Rows from block 2 of a small segmentation model, named by matrix and row number. Rows with one number belong to one channel. Each number is 128 + 24 x the weight over its row's rms, rounded and kept within 0 to 255. All counts start at 0. Numbers have three digits each. After the name is the row's rms in percent of the matrix's.
After each channel's rows are labels from the 100 images, of 14976, where the channel reaches its highest value: "peak on" is the class under the peak; "colour at peak" is the nearest of a few named colours to the mean colour under the peak. Only what is clearly more common there than usual is listed. The data: small charts drawn from random numbers.
# convs0: first 3x3 conv (model.enc.0.2.convs.0.weight, 48x48x3x3, each kernel summed), inputs 0-47
# convs1: second 3x3 conv (model.enc.0.2.convs.1.weight, 48x48x3x3, transposed, each kernel summed), outputs 0-47

convs0.45 114:145121131144129127101133148191113137103122127093172094108131141159089151096160100182102134127102091139147144130114100098117141108121111129158132
convs1.45 086:119122122127107120164100122050143127124143121135109155146150125137139126096127190062143144123139113127127109069131119154142134141139145135107113
peak on: data marks
colour at peak: cyan; grey

convs0.24 079:149152109113110139131120131125052097086140143133124081143129115118117107116162135131156147157128138143139156121113103171155145174114166096111124
convs1.24 108:146136080122116134142099133130088158129104154124129120147104170088110158122104065126125118147094115098128116159126115122100102157127105104088154
peak on: legend
colour at peak: grey

convs0.8 109:145118129076118072149101147115110152109102141112098161118124110092078089088147130152134119153109081136162120150147119132135141119099131140131136
convs1.8 115:113109143192147146131124125209145119141151120140161115147171149161150116103151143093124160118148108116077113128138118133122133133117141148129125
peak on: data marks
colour at peak: grey; purple

convs0.16 139:104116118128130116148123144140119139121104129123142163129108114115101133048153127159135143114150043114165124133118120092094120103117143147137146
convs1.16 119:128148152134100136164110131111145124142151111111135110148146127157127119080123165041169138131137096102130143106141097166144149140155142130146121
peak on: data marks
colour at peak: brown

convs0.44 091:084166119125143113093116157193120142115125106145140107141149127134103136125161130198123147131099106107128111132090104111082124114122115105129111
convs1.44 060:153115133104131114126115116058149114117135152135114142124145130127163117107196153090148125132167150130099137110101103159157136142146159146131165
peak on: data marks
colour at peak: green

convs0.28 109:088126153147104106128149092118178139135139081089156110149078139174077158119126149128142132131112160133135127126143141128101106105102127107133106
convs1.28 095:108128129108146103112121131165107130136137083089091118078140118106154161130093116144090117143085113100136153120085072152149129126141122125126110
peak on: axes and grid
colour at peak: grey

convs0.19 087:143187122136167123095145174112154131148140112102136115146198112120087145133109113113110127146111143114174142119130108141140093130109115093132108
convs1.19 087:103091157119095124078114119167133151125099129161059130128121125133161137167169131183114129154160127125127131088129125122112142130130141115121142
peak on: axes and grid
colour at peak: grey

convs0.36 101:128115156119132120082179144125121106139133073165117127145064102146139131126129122141109142131102167107128117165118090142119088131147111131120087
convs1.36 109:118131122103122072133141116096126155130075102115164151101148079123125098138133123062125134112114112102113151141146135114133115104121140145169092
peak on: axes and grid
colour at peak: grey; brown

convs0.10 101:122126106132142110116124142125177172119132054112110144121094108115137145141124156127115151108138124146166129113121087140103065125082147134128114
convs1.10 113:099071160103107078124099135131119133133119101096112137128160088156122095134112126124135106087099110116124135111114131162130182103150129128165111
peak on: axes and grid
colour at peak: grey; brown

convs0.25 112:141124126123163127167140138124113098109138142123139136153130105156101117111113152119084102103114119205158119173118092117161157132141099138094144
convs1.25 108:109101127103116125058127129116141106126140132133069127114109125126122129150147119132130127154188118077106110063136150141125130112159128127122158
peak on: axes and grid
colour at peak: grey